From a checkpoint of a small image captioner.
Model: 32-pixel images, encoder arch swin, encoder norm rmsnorm, encoder activation relu, encoder moe soft, encoder num experts 16, encoder depths [4, 8, 4], decoder width 320, decoder layers 12, decoder activation squared_relu.
Training: soap at rate 0.0018, 4000 steps, batches of 64.
Data: trained on small renderings of single solids in any pose, 1.3 epochs.
Rows from block 5 of the image encoder of a small image captioner, named by matrix and row number. Rows with one number within an expert belong to one neuron, the router's apart. Each number is 128 + 24 x the weight over its row's rms, rounded and kept within 0 to 255. All counts start at 0. Numbers have three digits each.
Before each expert's rows are labels from the 100 images, of 14976, where the router gives the expert most weight on average: "patch colour" is the nearest of a few named colours to the mean colour under the peak. Only what is clearly more common there than usual is listed. The data: small renderings of single solids in any pose. In brackets: how many of the 100, against the usual share in percent.
# router: slot weights (encoder.blocks.5.mlp.router.weight, 32x96, trained with AdamW), inputs 0-95
# up: expert up (encoder.blocks.5.mlp.up, 16x48x96), inputs 0-95
# down: expert down (encoder.blocks.5.mlp.down, 16x96x48, transposed), outputs 0-95

# expert 1
patch colour: yellow (47 vs 0.8); green (34 vs 5)
router.2:142106175161119096118118110127157141127170110152105121114097143169097121141090095111133137127138084141113149136160160120106105096089090130147164164145134114089120107107142104150135165109101064113138125142094097182133161152129119114136143130128121126145155116116111157126133126164100169143
router.3:126112147146129089116139115117165129133173109162123114110125164151100123123077085116146131119098082147097138120159142118132097081103116140147155154128109144095121117110152126135136169111093071118152125161094110194142161170113099115136126138128113156154146121136137163110149132155108158121
up.4:119135116090112168172128156107082118138109103177124097160152088111105127112061127158135108146134157141102098110137076140146127169118145133162137133125115101128123160159130134139126099161157104103147111152122141118116123118073164156131110122086121108152116120098119125127123165119153098106
down.4:117088141162150143112121138142110099123098147104159104128154187109159119104115105134124130128158103116116113114117092189144133167143139129079132153140139117162159106154159151125155139173074113159120119131129128128134092124189123112154124168126130130101156087153121132129111131116161160148
up.5:161127147111169115117091189109146130150141131099126129161125087127166140123127103120112109121135134113123100108102158118140151144092091103138130128163119114118114115079186088117113089079119106103136149146157153127164162119154129089126141139126189125136096163126170154140144124124126123125
down.5:133119142128118098135158110133132149116130135130107085155123139134112097153136155152144137122125119192128149172186108153150120095130151142122166152073140116152172074171156145114143164153089082173120122116111138123127165152099136137144134122115094135159153128136122091115115105127121120154
up.6:049156102098131149088122161130115120123145116139156126136108127083117127147147124117149125144109150170087085156131132111144132078134150160182136105127176152128121128128150136124141151142107121157108146111095092114114095130115129146116088097141129123158128084128135110138092109091124118079
down.6:125148106107094166141159094138137152097141113146155111152136132128137125139143126149117109089145138148099120141118140120108161116123098159104118122074112150110136133086129176124120169075131105148094140143139171116110147105128152109167097128147094128117158165140154147158195163122101144092
up.7:109131121115161079132118130091120125129109121117128097112129200143082121145127084132127105117158110166122151101118134130081144156124103143126123142135077114097143149130121103111100076194096108138166109138134084101160142160118141114137153130144129131155151132129115148147142130115125162084
down.7:140138142146164176137124111119116095114147162140170163161122074106096147167160136163065158121147105119116125114094157121135105127116157101149134078153129139113118133115157137175120146124121132135143131095147166143146094146131148143094134072117159110104098122118137122152119113147149114096
up.8:134100104104118123146138121099134118121143132133070127117113157093135139192155074110087124123124141119109120131107117109113105162121113139109091119155098100115167133160113141148116113168163150133101157134115138140085199112087163138154132070123110144148147125163138113120137113147141111134
down.8:118093149154150122183137119145113141081120169152133125114082119186134115091120149125127146143112105124106122119175146138159097126097133158108134126110122162122161092155130080124148149106117096120143149150137115114088133140169127132105131187165094106140085139100121126104119136089122144134
up.9:074104144083126135111142111127120139177094163139143144179136137137131114135121142098125131140115125153161143128165129116126093111139146170125195140133121137123121108104140148119155111130080117147087159088125174142133138192184134106158117158146152141159144104131123135107129156150125133127
down.9:112162163140099112137147127117149117119161113127141120115157095145124144117112147142151109133079150157117106154116109166125147109151095086088099155101136140174133110133153129160180144138159116098163096159140132127109101128095155174097137140120135119066105109123101121160120131108115176144
up.10:134133101111139142120115150122148137158102157135163102100088145145093129138139137155079127182118118152122119125126103193128138148128143136126174127139153125135132164138129176125130093134119138099145088109189145108090118147160163143136193110140153147121160132164118133150120116133107095157
down.10:145123142118131151149129099106138142121165153159072143154146096141159132130068119133149140143110122110106134114144174112117145120081124111106123124103093105107128116102078117114142177117142112193145113169113118132138148125114090086089090092107125107122136124111152120098163101133136137097
up.11:116090139140130159173173117125113142167116121125134142113106121133123132180145154085133151166172130153148148148118120126087129122104123151144139137123123158115091113134128110140101157147163137148119118118118087127120140143139128136088090186137130124127150045120146124126093178114165095113
down.11:112155129124149100105099119136152139112108136134131126111156127144114125134185149091120104153134119107106090118146103105139120116177136097125150167156153144113122097139139125131165091113100134134174176150139148090158159151107142150137213155140145145113133155165165142114115093119108130110
up.12:127153091158157120130129133114119143108181110086109120119162124122135113143103116120135117128149129081151129103125130147097114128127150088132108134137117130131117123129177115114139203116082072142121155166125122167136152158128101113116154118116144059119139114160134156121190151147143142118
down.12:120121125117186139091084143121074175128112105156172118147126134131161133129138155136107134121127150159114089117129157095173133100132097134124159137091144132114116170102116187150109092160127152174110121128143162096121114106141137115161133127118096137129126154149090157094137102117123127107
up.13:084160128145121115142160149149093110115109145074098121131113125112118096134139143119141134133164121142115130105121158142139160158124102127142134153095144123089142152138182153120096102126112154102165119162116110097120116153116133123161115130119052155080171146120104120083131134123158094164
down.13:168078123137157153147120113138106129088125169157120095171127121114162148134126135131057124124110126119137169117117140143082119127139143175116150098142151113118129115136090128149157125119181130144162160131101149138092129159162173104101153099107156141148164132149123139157131109092124140114
up.14:132142110134127115138134120121167112107165136153132173098104113112135129092106166095119114148097080079155102117093090106117123121146136150164181160095133133160118132164143123145131157088116098148103121131144106116125172101128103128147152133154141177137148131096099146104114113135125151183
down.14:131123124166079130140108156167123124131137099122152093118157095124123111124149136126117131108131170125135137099155096179129164140148108162115073115144115137081124107108080134109112104137137125151148155135079147083110094114158131124141111163110138085142129078158119106140128136115148155079
up.15:146105132169132062147170155095106127169144127126103143123139150122125098134127106129137116124145093098121140106160129076093117098102101125147148160080114155137142115148120165147149139086120127096126082123099156117062129134138108160131112099149117139137121147150142128129127085135106166102
down.15:120129100147095123080090135142087128099134114110176098137144127144139146138125132133118106126173151162134124100110091165116135169131110087135127110145157142117092133145128071125130108173096158143140115141103119095148174134141152128112120127081081141139105110130083168149110154140128091126
up.16:127155146112108149101119146086170132095141118109157111135142127126107168090170129131134144109149140096149114159132122124138155157103138105118120113105133107135107098136109177154137085103141150111103163147147113158125153125123133165149053122138116074106117118104136184144176108136120127161
down.16:090132119117060121134147133115147130106105131143067146119102123114146085118117156135135115169118093115113163115121109108082097126176109132163148150123121080145130131151142111116093166150122104150094087110103147115105093138166112140141134119133137168152136127154093133129133166171116149142
up.17:127125130126157061096177157105189146103139142124143168112173166161118117168139071117124117100129101163119137113139124116149104120120091164120127136135145121129101108106126118114104128086126084121103120139146089151100129125141120080093115122121137102096149120136128156168144122105125118150
down.17:135113174129150130138111130110092102135160141136144090112154120110069099131130120160127176134173141133132116148111111105100138100109101079147163148111104130123151141134133133155129094145087147165118131193104182122142108131123089186119101130137133160110088126109125135119155101145139134134
up.18:112104105103157114138126135095135120157137120154136112095107132120116131136163158159131100156128143135147113143119111122087127106123116129118115119130095170132123079098081125109136085137104163146144132133152138196141136123148138168092104116157133100149138101175110090144164168190131099099
down.18:087119173095151152145160161109150130125121173126148102103071113091154134123106116124144166124123137128172111093078123105145109158108134085134129101168139145125166119100166099170106134118148109112127160097095131106158188167100127140119125143113139142125127141128157131134131115120147130121

# expert 10
patch colour: blue (41 vs 1.6)
router.20:106171141123080145084133153144089110135109122118199134161143114089136124148153123151089102127175173130156148134101127125138147167116088129115127134134123127152108132148122099135106068167136132156130168161096127101131142140089124136152118118096131113138135118150112147153113098172141111119
router.21:107158130125098128107136153128100091145095110125180119142146103075152153118166135158092105118149170137159132142090104115171149146114108108093123100126112108149102167126111116130093087138137162150121160145110142106107129110105121125143129108104111084099150131144098151168143086150151101113
up.4:099119137115138136154099151148127099114129154120123110145152087127155157117116161107133105170138106121131130120162138082162169152096111160128108153128113140108150127143106133145119132069112145089157078159153160144132097074099108093100161133140139108118159149114120078141132121137119178134
down.4:151119162096085112110133112167138093142136138152179152089121104170119113107142113153102123114144112159162153124106137126113099141125116106152187153128137110133117094136135125117102114169100120150159142138073108110117144161123144184150095104102118177107095100140146137149138128121145111100
up.5:121174095129131163147075127149135133151147127122146132129152111174087181101143141113170092118129106088141133164109151154159174132136134147100131111135098152144132098126116175155147120105130144158134112129132088152139108141108128105140143162079098157146159169148118162134128147166131144133
down.5:114114133153121113103170117104130164126149156079143117164088141130165163148149115170093171106124093163160094110118123149118111159103140125146115121109154166114120141118117102107106099139116136114126115140070161088105100109153128151136083150132188156147120113134121101133119153103114121140
up.6:134133130109132112105171179116138124120133125115111161065124125155142134128125132101127109134105139076115131146104079112144121155124121130089107115140144146136088150127152153105088126092107163090141103161161098102118123136127088112095123106134133109105122167113109077161175105128115155086
down.6:102105116153107132091110155093123116151079117153170163150151133099090131122147148137142116156111124098146117118081109147123157131146093096144155108133158091143156176104114123124093124145137112167130129092132141127098141153154112144140125153124146152143099091117140182129145122099178080126
up.7:115114126129147126130154121095102113143103086164136115119091131163123158101131128129131160109168135139128112109112160112116123093126095075111113174096108093144146150150127158149154121152130130146117077129130155114138135087123111139184182138118105126149191110156117151098106127147171150131
down.7:118102140097115115144118086155201159122149136086097149138159153124103132133169167134125114128091145153132142160130122098138155164109161126166094096111158166094110102161126123125135142117136105111150172129106142158119107123134173120117085131125084126148116145082127142112110110111106121142
up.8:113109111164154068092126150135146098120148131117108145081106109085155140114119111163127116165113142121115089103071155158153146115128100153119148120107080150118130135122145138130071176121114130170148151138133094085127116131169126152150119140127144145119107109120123146124171148137148167127
down.8:145123170116125170163143111121138148146107126087103122141100139155102136121082157080181129101098091087130133141148137138098112128150129087125130117155119091105173129117104121133144118130079105189125157126124096118135124118088156132125119188136113125153153145127143125133094137117113153091
up.9:087112096105126125097153141138108130138141126118109133146128098178139136130112054118093111185128108096128114117123081126107136149112122141150142068153111116132173123093148125130087134178115143135111133086126154104129103125114093098127090113123171109123152106148119143121160158139158131120
down.9:122133111115127146100086087144099151146140150145159122122149143125116132127149154138152125121103139134151143127122187117149177103189152148110105162131075140110140137133116130139119127092135135162157114107131085123154138141078125153154162128114111102158115115168075130157092104085150104130
up.10:091164104152117132180142124120137124125108119122111120096129115151153120111138153149141143139149137146132097154169141135164154147132149172097141105124098129157109166187127144149142066148089144156084107141088107102136120135139135139127118146141109150147132114125127154121127214137146117097
down.10:130167119099103092133142176153155144127174100126103129157093147146092150097117143084124189125127110139138141111125103118133116111096123105166122168073144147078158108156131151131101133146134094108163119185115114121140106116125115136112109140112148107112125130144120154109144109120071127143
up.11:123142124101126159158159152153134135132109124112105077150174110103132155145163129125128157110188179138154144105110156150150133149146143125151126138140094115151091134139154129134115118130137105169169142165072114134121118132148153101152132130083138150111148108184138138170144165162137117111
down.11:148152115146143120147135122117125137103158120146099128109107172150136110110093127105131149123117111139124152090129161073092148074138104118108125124116139135093160140129116163128174134123109116103121092139132147132165154167117149145142146154143110141149093159093104132097166127096059183111
up.12:134116084106092105067170166109148091138167111118163178092128095125117139119141116136112157141132135085103124124105128091132152147109108154105156123151110132138107165117133117111108098115110140150123134094128087155138080155150117153126117114150141109111081128136112136124178102101159121108
down.12:139170089129132141110130116110135098158122093098144139159128099108146113100090122130143097187099130108152090105136132144112181126128110127113136147129162099108132175156113127116129104161158116168132123106135111071155126126148124098128134108115158070148125138149086135084140137150142147168
up.13:102128139096149138095112141131120140151155107152147132140095166169105118156102136104141127138128114119163101101115101149118126149127126115139113131113179128135179177109090079125143111174109161099099135163146166102170181077151134143112146105117122152138115101137093135106117139105152111118
down.13:092126125107109109164119128109119140099109143143131119142135124154115143101164089166092117134114171134119127134096142117151142135135133129145146150104027132114140079120136154131100178093154117161137118071158118139126090115137139111132099115104080142141108144140150125135104099151118098123
up.14:115135144123140124102105139111125097112149141140134114136134120164133070119162147156121100148079147081134157158145113102151130146143104121097114117143140114107152156109145116125093120095094164067122116088164195102111107141147113127103123105133130144101079140132099152084125089120113132117
down.14:122117099106107094132145131149084132137120150110138156153108138130128190136123095118150112103162138160134069112107111166161139136109157131133135125077104125153079146120118105113108157175157121140109134148124098140083145121110115122118139104120179148124136123162159098155107150140183108143
up.15:154194127126096120125106136125115127131140137166126119135181108117180104101119126133187134087144097109126161145122127136130143118137130094153132098131113088157158120127144099143146092158109090118111087129116141114098122114124091137151122124090092129125091134113113117175153125191153152127
down.15:105071127159149110120125117114141133121118121098103136128104127173155111159125119110122072085096132151131122181155105116177139145116128126142134169160118154146124107127125142076085152110135149107102166137154141156113072162135144136105161127133148103100127128159095121129134088148134093130
up.16:091141113086127146162117127127090110147135134102155103139150145132153125124142126142111094126166103166100150148132104134100125144116132123137154106158082158130088112114180152135143075149098139150111129113108117077152145135075120119124164148155171097138129105113118147152132118144080097092
down.16:148094132142143134102113169053146121122137127105138129108103115120148157165101115092142152111094141119128138082122128156157110096156067134107099132125154134127152102152138125168145176065137112093167114126144149153081145107165125129132117121128128140108114131121124126146128133091121170132
up.17:167163144124186113121101119144158142117148093119119116135144151145129155101100123165155091153130088147135126115123141154153138159157149094125131141131131139146139107142157109151208163117152142141173099140131133113096084113146130095128140104108105063121130105140145130143147106096125130164
down.17:128136127143101144153107161108110156134126135139164082141131138130171138120150127136112115119206145076166133114101098134141146118105121107120141055137118115138105107099116116125121118095106146120125175157116159141181107112151123142140110148154154173147148118120135160140151123181133108119
up.18:128133162173155124139146129072120117130168127128107130142133127154126110087127132154126122162142128082130163145116119137126105148131117082109106141099165106149161133117129158152139138080120116108107128144180152110126141110175171123082189130149119124067118148097135126114152096140110148142
down.18:088126150130115135130120150144130126146062158094145114157108150127132092135101135150118144129140146124156118145094107113147083129106131147090143107127123118130100111093166115136122133149127070122085136089111123111102143144173103114108144098124113134165148093093139137156162197132148103094

# expert 4
patch colour: red (60 vs 0.6); purple (33 vs 2.6)
router.8:105113150116100107109130100167130102136146146115143163115152185106132174124108137117163080153130139130139105101112114146097127090166127138155154108139121128150124075104162113131141090133154117149111149138104113145143098164103150205146114123131132095187120101122157109113112131133115128133
router.9:096112159125098131127115125131162155125119096127120126070150163171122141111153153141135093146166147143138152151100169117107122139139117131148164148122112111172088088138136133139130097178146089123079120168093098112151102166112111161154128153129113111163112093118151118110110137137108127095
up.4:154146105104147157131134142122157136114126127131107113126109148149104177125186101145077090142132125107120108117146140156130125180125083104142122139113132164134153116141128111125083149128130197111112162097135131076101162102117094120091172111149100093093136141135139108134144114130165130131
down.4:116129130123176088137102141165110157142118130105138186090169142200099145160111150142162123127167107126174112122106131109127107108140132169135136138097103131159075131111120126129142115129164100152140112150096083079133102144133122139111145142079101130112137105143127134113125118132150142112
up.5:133108113107149201096145124141129102118096173128120137091128168129108127106139145106098166111133110097127115094131132134122109134160146132096124120134112079134125119148180145079095095142110149153136130141076094150134138128137169116104134122126134131120164136143154078163124104118068145117
down.5:092125127077154068155182118099167165152113123125119118169133149136133105143136123131149124145147150139146181136159107098131135117162173140146114127117104182137079072147124146139140137114108110127101128118109123132081112137107084094134112149123126159140122116128133104084149143135120120152
up.6:117098091126140176099166130134109092137133101178128144092150110143159105124105094136114107127127153120110175134129090122132079074133140132087102114143125128089099144102110134142108157149188130109139174104138124124158108107121178149151109121139128115107141128105153096147146169130126122132
down.6:181137143163099108142133157124129091152146149112122090092085152069134137097141143136132114127124111126120167112116124117103146151142162101121126140136103136155112122132127127109106134138130149099114113127131136064147158078178104134163147117112158109102170103114162137116091172128170146124
up.7:123156113139102106156144146140124169085104163109192142087099122122129102113145121111142138142107115127134144105133105089128112118151109112138128132145104090115149120130138150117097142119122106113165092101127070105134173177100163159162119116081111153100105127158159145120111144085105143115
down.7:170100168099155167091080087120086143123150112114166118140155143146134089122151102137108089120131170160111098142144160132136108173155187140131100127126145146107105141165103126165178136148111112134126137117119161084120108108149117152093124158104115116130122139112116124132119139145129105132
up.8:088124103089089100153121111102139167147086101134081133123164135174082137124153128131096153122172127138111132130125172102121159157151139130102127168130080094142102144133093104116095097131183146113080122143142119136125091138111114138134145141129124112152124112107158155129112116103130128090
down.8:115159161098103125163156108120110100127138099149153106113118145132139105150082113143187155143138121168136177109108109171124110112101133106129140099124111137185124155102143080113170137142106165136142124114101119129118155146109135125112141155117131144143118135127105105112163202161101114144
up.9:128110121097117147130115107132128090143164144156151134118106127111131070100104110078128141118134132150141098129123109160103098126161124186126116111150175124156123143129143133117136134089141107062132142154130136110135175088101157113167162159171160143129137146173134140119090136160116130111
down.9:110148117122143077141187150128115107135116110159161173089111148131127105156133110148113153120135140155108156112133120131150115111168105076152114093129134171094104115132118143125112105143125165159158129123082139161111112123138157106167099124114143172124127107129116135145107114109160127054
up.10:055128101152079125152090099147128142126109119157115150129159112112115149141104113162131133111141143186091169163092156175105155114118093145111109117158141134122108148127099110119123121185129133091109109111128102175127141116138134133152114127108109136133157133115100133117092150125102169141
down.10:164140142127119130150094116087141121111121135142153127157112128136130114147123135123139129135133149133130114101145105074102139115117112148131132122104082138149142120102121135085115087115110153170157146075106106160110112162130175107105129155150150101168135205095168108123152163125123106178
up.11:118102157111138134144096098083108109128101120117147117134142124137135164150102136147116098173155129162154126142125152112158161119129108122132156157151122146147076125162160146100126086110148122101140102134118102152089086156125135183139176124134074094159120125174128129121125159104122132089
down.11:154140148145162122139123098142146158139199120175117112091110153156135118112149102111168137111099102128119129145118153164116101113154148133158157103120133120125116108131122170148148135134071100166118095100124147123112137086167161109099126147133141128136114153115134155135160188104127170152
up.12:121121137112176083153123111130160114086198140143191166135122117098124130109135129153140119145133153154132119188119103131109124173108152134108124114119091107159117137060140164088120090106118092135110146121153116136083111116129147103121144109105140141161137115142113127138144132128134149124
down.12:135108133139134174139156184106127143146112113089139110115129153126141169095176134147158112115108110146144140102175150100157140123149121087146157098114179146121093133157129134121115095104112142138143108157082120121131081126128145141167118104130077108155074113142120130141168134150123109142
up.13:122136127089152148116134140137128185123111186098136189148066111120173142114142121133094181084117087120124132122138143145141156125117100118116124078122123091140108117114107129121115149159099107126169153135105119136133134115143155096119102115107132115075118127103126165128155165137117138149
down.13:157132152148097133170119093115119129108120121160097105159125144133100133087156138140147133113155136121107117138140120131138097127112151159138122145155097164131173111143140118130111172118135146110117124117135121170193134131137142149111088116056178173123164171116131109127121064124115125130
up.14:116100126125107119163111123096127145076116091149104120080085164133128111154111137138123126137154137135118146169102141164119087109144110140137106116089129158155134106128146061104141091104144139148129108105128110151105120092168121149141140160104085179111115090110161130108145115145109099138
down.14:152103130154171140115123106117159116110135122135173153111193116122141137127040134139149113144095117152127113134109139129134138122119122120074115142139130137148154139133129117139136109101110112152086139116135124110120118156194124148149140075135154095155164171126126120155132095071136126133
up.15:079124163115129092082182139117161172150137124131177132117100133158100105085108115127093117109113134150126147188102093131105111089124135082128162134121148107096126097134131118143122135162119154125129131117119122141113139174180118161156131130124125123149081129136079151107140133135132112131
down.15:163105127098123146135118118112105077118113149069106098100149117101160145149165150142134120104145147096113134135110113092149128167141096112122113128116110115151096147162106143182139169121127132123127155119099135158142141114113117126105077104114114122066132123147178146163102128109150164158
up.16:157108169138083139108144106122128163133099122129104109159100129094099116119141099149118110094110126113126142167100142119120079087081133148140113119118123162160174166135148115146149132141089096121120145137100126127125103139126180138113149123153177112176116119157131135096112103142100172095
down.16:141112102169158114161145138085156105119116138106099160133148082087140148098141148102163152148107144130120131125116142112127139152164138114127111123148104112127113066112099111128117143115088150169123076106174139102095120133119104134152142118146073121096074151092150118143104146130133128138
up.17:114130165173097114105126128172112129074161120080152175178124156109147118094104146125116092138152125147149129122126120113132101106101132140161092108155138139120147122084093093116108074152134100145145129092102144139138120103130099130099104116110111153137097122163115124156094139114132170128
down.17:131151166125136110108084127109101144169118110126087123120135113108116145084157127163097115071132140132148095096151133052114173114130157103151121154121121131138133089156105163158122156126119124145124098117103126090145136133104114155171106117129139145081129120145168156137128152121095135154
up.18:129092097131113083087114136156158129075155119145128134082159128117125110125168144158120141144171093127093113122093090128106122112104129142132136121097147119140103143100166111133138156087126076166113099097165137158129129135136119118138142109117110152107102112104131097141115074099094152099
down.18:095105157111155209125110164133100121104119118107142139143150164095156130158120122158114110107149178120133160147096137128144140138143132117114135080151103140151095147115119122130145122120110148115108074146122084103126116135108160108143113177126118121150123134149069114142168158148161109140

# expert 14
patch colour: brown (84 vs 29.2)
router.28:115116123087124140184141137159149158102138142079116095104138101149117132101080129163158102144140108146129108135155130122105133109126160148131139093154119141103124111117160113097121158084144105116145125103140156182135161174133114143118111128135095156145161178100169168107139104111101121135
router.29:117101137106107160169117123161133146074118142088119114131121092101119115076104139151131103158154136146139121144139133138144144140115147130137132106175124148080112099088139119102112127084166116124141129105150164160136126172119092108099086118115104147134139183091167147117111113100155098124
up.4:113113161094095093153114137113153123125096141126152129140104109115133138157133136119144122150140142132136133185136123107162138141104133177124122127114155101110116131126119086098130094116179132097129081142110165108093173155129095097167124163103147151138079118093083156133125129144131101180
down.4:124110121092125128133138120158096123115139136127140149115125150147142087146142090101122083137131143174120189123130099164127120128127127106134080136142127143131115126121141153166177119176114156137139153124115116130098115120093186137069141122126131124097143157138178087137144073126115172108
up.5:152136134113119080172138174113144110124116126130171131124113093127122167105132091135104136151083126090136070156100141123169124132135129118086144076146118122107107136118084125136132123123146140125118145094190154125081114148152104110150136103147156127160111123142100132091104101136149136094
down.5:115134106120142147112101097144154135134139119072112130152126145112131136134118154164139100183156143165130124108155125115100187144123143126130152122107177148125139131136126094138160120152150144129136120105096120129168081169154118132073074095110142140115116184146131074143129114103148142129
up.6:128117136110134111152129082139107132085122129113071131156132128123141111119148122140129145168107127110100130099106092142064070155095161100140144153161171145157133115092125129119150147129134155131165113122145141097161134146145177122111133146084127120077110156095128148102138150113089140125
down.6:136148149102162117117098164114136122159127101165145112162122131117114136153096139105108117098104112164172135175102151113162126113135072113133138091129089168089096136136088131130102131122139087165107145113140129166106167136127108119168108137133138118149162114189142122131104117137149093116
up.7:147087142153077113102159131096132098153123115048166127112141116099127165138120119103172132148140131129100192125121117105124108149111131167123103136103131148186120145087157140131140108124135138114111118149208129108129109121135137132151128134152130135126128092118111169140123155132134127124
down.7:138113103119097114131122143108125109137102122116120108139141143091147078105119108141122131139144127165100153119147161110159086132169097129149118139114100089129155108105166099132120115101091124096110102144102084119118175114165113185153178098155139122118101142127111096132129161083100121093
up.8:112156076112158165115134127130106139106129124142102129107156141125146100141108181176148095117118135125128136148087108136109115117103111084103101128155158160157113135110118132147119116129138166136132120170126204133139135102122134198143115112149129122125114140095114146188143141091131137161
down.8:079107157135150091139107134137115122176115131072124119130098145117131157117161112136146136100124134102148137159118129109155114137126133174088133103108103099160122121131084118104116130137078102141125141087165122170133170150153094123130152109091158126153121151147115086152135132133172074127
up.9:134126129136086123120147105129168138170117169146119126130118137109129141128157121106141108120100092114113114140122113134117187096150133147148161117111128152167124120124125121174146092104092104121099195088127128165179132122111108135152126114123185095106138092144158078127139160133146112156
down.9:169165122122154097156122081127159104158186133126145171099133142106158128136134113101135179119155157112177131151110082123118157138134097139144113136156091114135151133111136144076100110121103117132119143134105129103108097152135129133121123148117134170120123130094130173159160116116109140072
up.10:113105183140111100096134104117064109115108132114161137166142149111106118144158109141138156153124145137120173142151134156139142147180122084094119086123127149187131110117136125173143128094146123087119133136114128117172106183169123103130126135143098132136119114114110158091117152137133126104
down.10:150115132159146122088155148086119156099169093106115127135091085107126138117136123134123098122117127104102121122108154132141131100105138108132110153176108135129150144127084157157140107144103120129132084130124125144101205127134152144141121113113144166152132137148086143175148118134090134198
up.11:137092128134070117101105131120124157109113153125129129112088116118154133158117108138107116140132139160124050158131136132138126118137119117151144103160144094099096117111140138097136149106131176100110125117097192097116123136157152133126138095130122160112094128057095084113130117099149120110
down.11:164137106163163096137112118154089136115138115096101143184141098126127117118170157092173112111123134121123149087094132159122153124094143123101119121141124152118114152108128133150167119171091098140169106115131082143110084116114108119072105119122167111111144147146143135130127123142077122147
up.12:096128146103105105157101134145083139143120113101152160082101142112132144103154174139141163121147126138113146094100141132144106091181112113135167103141114102096126101124094142103166140119098125126134107188100138129123095120084112077154124150146133134093118094123172146126145150137148113124
down.12:144152141097169161094101101159109112113173095132104084122139143103133105106162146102095093140115101164137146176105118094112083110094132122136109100106142137129133124114110135142122117140139148157109158132152146101134131153108119141149145188152168137144113127133140061137130132142115171100
up.13:139162138106163171127116120162119166156132132115116105114089102127131151126156189163118119119145151103144107131119159172162129126132150153094097084147135087162142109114141091126136120121144167165133089115120088094140128092133112114151130137122102080118145133143156093164141086135140115145
down.13:121078123133090115120169100101139116116125151152174120178097138101136078152176098121150149139120134129156150104127105149132090133087129165153126165139126121136114124093131128125090170170112151119122156124112163148154119124123139112149133169136163148137160129127136138098093149151132072113
up.14:168122153109147156131105118135130091127071178122115105166134141147107146114129104139082124146118105107136138160109162082149152135118093116090109137101185132142138140142097136111103098133132107104122144120121094098115161112097150106147156146107133147145182123138068102144103125137162125138
down.14:085159151144102095142138129106130135114140146096134081106116134144095116114059120117136074134108092156072109168123120099143121109163159158110134151108125127105122118127138114119084153100185145085104114104120136126137117131126134133087106131116113115146154152133166178129144109128125150145
up.15:090164140150136133103148114112100107133143097156158097134092126166109126111153129128113135147108128125114150129093145093137127115151118080128133182114103094122172168132112112102120115135132169119136106122095084096102152138107096115141142122081114179169139140119087153089142099107144101105
down.15:150126159113122118150105156114121152141125143108155120077166137159135134132080088122159095141101108099141114103145123193130097147144134121127108101192172173134123110164170125115120117109148098132135084116140164105108111119159139152130127100125082122108125095144130111123149121113162149142
up.16:116118120149114097106121109124117124147135153144110137123131164189096118129068101121141125145105127117081121141124121145122147134113125122112126104110147134150109085155132175104085121109116131143117128084138132092168086113129131168122139054141122121132135158110135096105094145139203111112
down.16:158130135124151061097118144098091130150144118117140141159107114147146176157130125108125112133128144099135108165125148096155131101138120144101090123094127123158124180114135106165114121141142082149145138108102086094095128141122103111125123160127175082149112135159114187152130096128113107145
up.17:160104136169129108092148104154131131136136153160101136126131172127146105114140131101139117134129161106137107132089123115149119097126088114163125161147084124171101118118131143136093134116134072160104205125104107087168117117122133163098129096134142159095126074130142121125136116122090127134
down.17:112087148097131126153136154146173182118138129100136167108098086160177119102079115138137135131096139113131125119115110124137149144141114163116120150102150109141155129084134122133088131136118116066154121119105119132096145102108125128121127146119116069082145095123141153112159133156156083150
up.18:128127108137159144129124143130072140111147133144133159132114153158124111133088140087137129157122138144118095090134121112119152133125151121167103169130124094120137120122108143156094172175108116150135120106146158067147131139114097120126129116133115091145113122116115081054104183147170120103
down.18:132139132130145143119168116104078091154116132131142161124128144150118133116110146108135152151071160105122091150156138154136109116148056142107105073112160143098135167137121130135110123072156111091129133093132093107078120091127143100140125116126143096116111092129092143126123110093127133121